{
  "encoder_arch": "vit",
  "model": "spectrogram VAE",
  "dataset": "melodies that start on their tonic, played by one synthesised instrument",
  "train_examples": 26041,
  "n_mels": 64,
  "hop_length": 160,
  "input": "log_mel",
  "win_length": 400,
  "bottleneck": "kl",
  "downsampling_factor": 8,
  "encoder_norm": "rmsnorm",
  "encoder_norm_position": "pre",
  "encoder_activation": "gelu",
  "encoder_mlp_ratio": 4,
  "encoder_head_dim": 32,
  "encoder_fused_qkv": false,
  "encoder_bias": "none",
  "encoder_qk_norm": true,
  "encoder_parallel_block": false,
  "encoder_inner_norm": false,
  "encoder_patch_size": [8, 8],
  "encoder_conv_stem": false,
  "encoder_layers": 14,
  "encoder_width": 256,
  "encoder_positions": "rope",
  "loss": "l1",
  "latent_channels": 32,
  "decoder_norm": "batchnorm",
  "decoder_activation": "silu",
  "decoder_widths": [48, 96, 96, 96],
  "decoder_blocks_per_level": 3,
  "decoder_block": "basic",
  "decoder_dropout": 0.05,
  "decoder_attention": true,
  "decoder_upsampling": "nearest_conv",
  "kl_weight": 0.01,
  "init": "small_normal",
  "residual_init": "none",
  "optimizer": "soap",
  "beta2": 0.95,
  "lr": 0.0028,
  "beta1": 0.95,
  "shampoo_beta": 0.95,
  "eps": 1e-08,
  "precondition_frequency": 32,
  "max_precond_dim": 1024,
  "one_sided": false,
  "adamw_lr_other_params": 0.00099,
  "grad_clip": 5.0,
  "l1_shrink": 0.01,
  "steps": 4900,
  "batch_size": 64,
  "epochs": 12.0,
  "lr_schedule": "wsd",
  "decay_fraction": 0.2,
  "final_lr_fraction": 0.05,
  "warmup_steps": 240,
  "weight_decay": 0.2,
  "adamw_weight_decay_other_params": 0.05
}
Rows from block 7 of the decoder of a small spectrogram VAE, named by matrix and row number. Rows with one number belong to one channel. Each number is 128 + 32 x the weight over its row's rms, rounded and kept within 0 to 255. All counts start at 0. Numbers have three digits each.
After each channel's rows are labels from the 100 clips, of 14976, where the channel reaches its highest value: "peak on" is the class under the peak; "top examples" is what is common among them. Only what is clearly more common there than usual is listed. The data: melodies that start on their tonic, played by one synthesised instrument. In brackets: how many of the 100.
# convs0: first 3x3 conv (decoder.decb.1.1.convs.0.weight, 96x96x3x3, each kernel summed), inputs 0-95
# convs1: second 3x3 conv (decoder.decb.1.1.convs.1.weight, 96x96x3x3, transposed, each kernel summed), outputs 0-95

convs0.42:119108044104148115136109086144153080219147127112105119137129108144121250141138138123131140129126116126078126100141112131139124078104087121102122079141176125122115157133107152180126188130144143102095114089092148084108153134189143098089102129171028117143102109084130106116164129119126096083
convs1.42:108134158134067175123149144106097156055124105138155133131128116095132089098144180124133138089094145143096137096134148125179174152161159124125109144109100133115110104116160129111111124162113147144173142135115115094114077110107109152131143113071208105136161135154089109118070115139131173000
peak on: B5 (30)
top examples: organ-like (31)

convs0.27:153130128104158076117166142140134180160141054104159128095115138164108130146200133193085104068079158109051140144197083110130056126119107103142141177142130171120122143138152103169126124124120173135141132119122134093151082137125143106189034150124154158141093069170144146118150112124140130136
convs1.27:075113133125089155171126145138115112130113153107170168141151162090107154090073168059102140121141124195177121114128171133105240104149155127099115089114156156148113142095148110104106136132130093107116097036103154203121143121140162147099195072128083132090121136124138161127135141108105150081
peak on: no note (69)
top examples: organ-like (43); square lead (31)

convs0.23:172112127128163131155093133155148143134131060114199084123113147143183106171159144149155046191166149170138131059190135128145139128145114151129123096116103154154057145115096103160150138100130181112102108087148141158117118136139188084147139106093140145115177196139141146101136051120139185122
convs1.23:131176149117075150079205151145133136107152165182044159141142095120099148085093144146074138113101116104135120095111119112127138116130125080129136149148136135071197149110161137099129106152093040137123142193135136095127128105125122140135114177175103079120032137153130140156168189127158108152
peak on: no note (77)
top examples: square lead (39); organ-like (29); clipping (26)

convs0.66:111141073128128043107122118124138101173115104131123115141152135111126110119118131122131132116126120128000126131156192129176126117106122112136097081130120163126124124130125136127121139131135119119122109115132112118107132247076137113116139132140004141125111111106237140137140140125133135188
convs1.66:138089175124126100149136131115144146072136135165140137097098128119127118115137137159096118124124138149160127132119015118067141113147184131094214188117113115145120139122133153133119172137127135115067126150118096193144114042165091151154106117118165098114135133146014109116111101131101138062
peak on: E5 (61)
top examples: the note E (78); harpsichord-like (28); piano-like (25)

convs0.52:113125105094139167106135139057149132130107125057093109131113112080108122163036124132077140116171111152119132156160092083103094158093113152073134086144155120120096093121151090100134081116070062107138196169178142149088180146159160115086138112087151125139152110088145151068098106116158121093
convs1.52:113144135149135123133146129194129121132182130132115162101188170212213153101134138134188126113133131111134130087125151137142130114132120073133111145073021143125168168128054092138144150106177120078098089172128148151151119099118140144074152087193116107120136115130113131196130100127135120165
peak on: no note (68)
top examples: harpsichord-like (25)

convs0.93:099133158109116045133133129139151133077117119110119104129129134101118089132114094114113131080129097144193131129119149122167098122128237127131255145145138124129112141139132130108135184143123148121132108136102110003119150068140124124123132119138124124154111147123044154121133096136136121152
convs1.93:165141099150143129098155124119096127166120115147137153143123123147138146125128134127122132124110142107187118120126111140144169147152025132120001096104111126123131076115114154129120073110174111119103148120187104163128077236102125108137136119122183157092152087101191095136112151135097133057
peak on: A5 (29)
top examples: square lead (47)

convs0.29:097098151134096104163104122152121097092163129153111119152091157156126216104109127122202067089145109125073138155083129096101061101103148119124086112110127113092065137084121137099106110139149084087105118082111083108141081150139129129111113092122120086137151059102135097067221168125150133125
convs1.29:127136143083172130101052129096117146134118139171130120112131097103137103112150110114061174122151136114143159137175138145154117125147108094148149119143109170149216089082137134121149123114130144036147099140108165110096166109134136102115143013110129172097081195151114151122104069145199127146
peak on: no note (63)
top examples: square lead (31)

convs0.68:128102180172140143169160112128137118161158094125117123111133094118135162086151156135112118134120107123099116137066132087061125148096141146105132098138074123140123088157114134025141068101130129138098138166098089065094154124229128138114135134096158158138133178136095209121114143136123144222
convs1.68:107106074120151121152114116141116108109102137131102106113107146183144071160127137147142124172144106118128148120160114132203082099119127090153107183126164143103132185083149088189100134135099102121140135061160159159143118172002138110147133153139152031110103094116148090118115121135132108062
peak on: A#4 (31)
top examples: square lead (51)

convs0.32:133136132132132188108121146113133091139120122121093105117099136136117049107146134126106120143121151149108102136128181109139097162155131150140064119115115087114138120126132159070108103127113135125090145125104099237109142236058158147143103137103153175103114135136255129133114133131117124147
convs1.32:078155137131118092139138127106186157113108108116141119118144072133128131186121141128157153130127112147088112134104038109023130094132187077130217136144125128156113115122135126136121152151149151117151108135139153130139142033191114097128185131138045084142151134151064158143110133133139120168
peak on: E5 (45)
top examples: the note E (71)

convs0.31:150087209165132088105051102127140079149153195116110110150100121130103115104067127120046126110133141087139142108125183125133155101138123130091078117159086128087102167119103112115163154178140190144155134190068174105122159113112101144077083113094088122147092150095126146128086146126121085161
convs1.31:088132084122130138148122164136105130130104099094133153089193129138149149111204123134220159172121101144116106141130084149135073025123114137162179174120137126159143083147131159097131110103093074142121115062214114124132099158129140127176158105142153133118148132159150117142128120132143218111
peak on: F4 (69)
top examples: the note F (90); tonic: F (34); harpsichord-like (32); plucked string-like (27)

convs0.65:126151088143120082132088111105255120155139102132094095124139107137139130162103101144108116135124115102090107124150126136139132114125095157131255106145133124083126120139121140151121140125102127113105136093092142099144137149190080100105126124129122134117107145122076099143105133132136120064
convs1.65:092149102109135098079136091136000138131124145106144129132134143113119096133142148144117127066141133140141130123126136107203109130124099101130021108125095100157120123149166128148144100133140136118162125145147147017130095176047140142125146123124138118140104132122171139129144116135113117026
peak on: A#4 (41)
top examples: square lead (88)

convs0.7:129129131165141051103122103113154117127115107116155134091093160126127106127104147172145175106109122106137171122151084158255119144147118092053191151150088119152164125108139131113143076141137117100150139090143134175146068118162098105117078145130110154109094142139140090166128184115137110136
convs1.7:132103132113110193093083142140126111135180166116123111153148104158128174092114119110081046138113135129107057148123198123087121118056139162180087108084102125087106124174142094121145123097087183088078121110106136097137142134090135126096106144122118130147185150116160154065090121147123074204
peak on: D5 (25)
top examples: square lead (43)

convs0.17:127115090171091136146149155117154147139140128141125163126056111051118096146132131126128202109218121123122078044156129074098128114160145112151120108164135151103012118076117131084160127161110113087148126138148122089126142109140154165108129084142150155136130117099163127085150202152122115145
convs1.17:141151124113182097123106109142107169126100095112138115122168104195168126139131124134100110210090110213132167241136118132157127152128140104156165147050124148131170083133131123148135128093157157058135101141095137118122112143139113106169142143114132123112069119116131119160141092112236123107
peak on: no note (63)
top examples: square lead (40); sine tone (26); organ-like (25)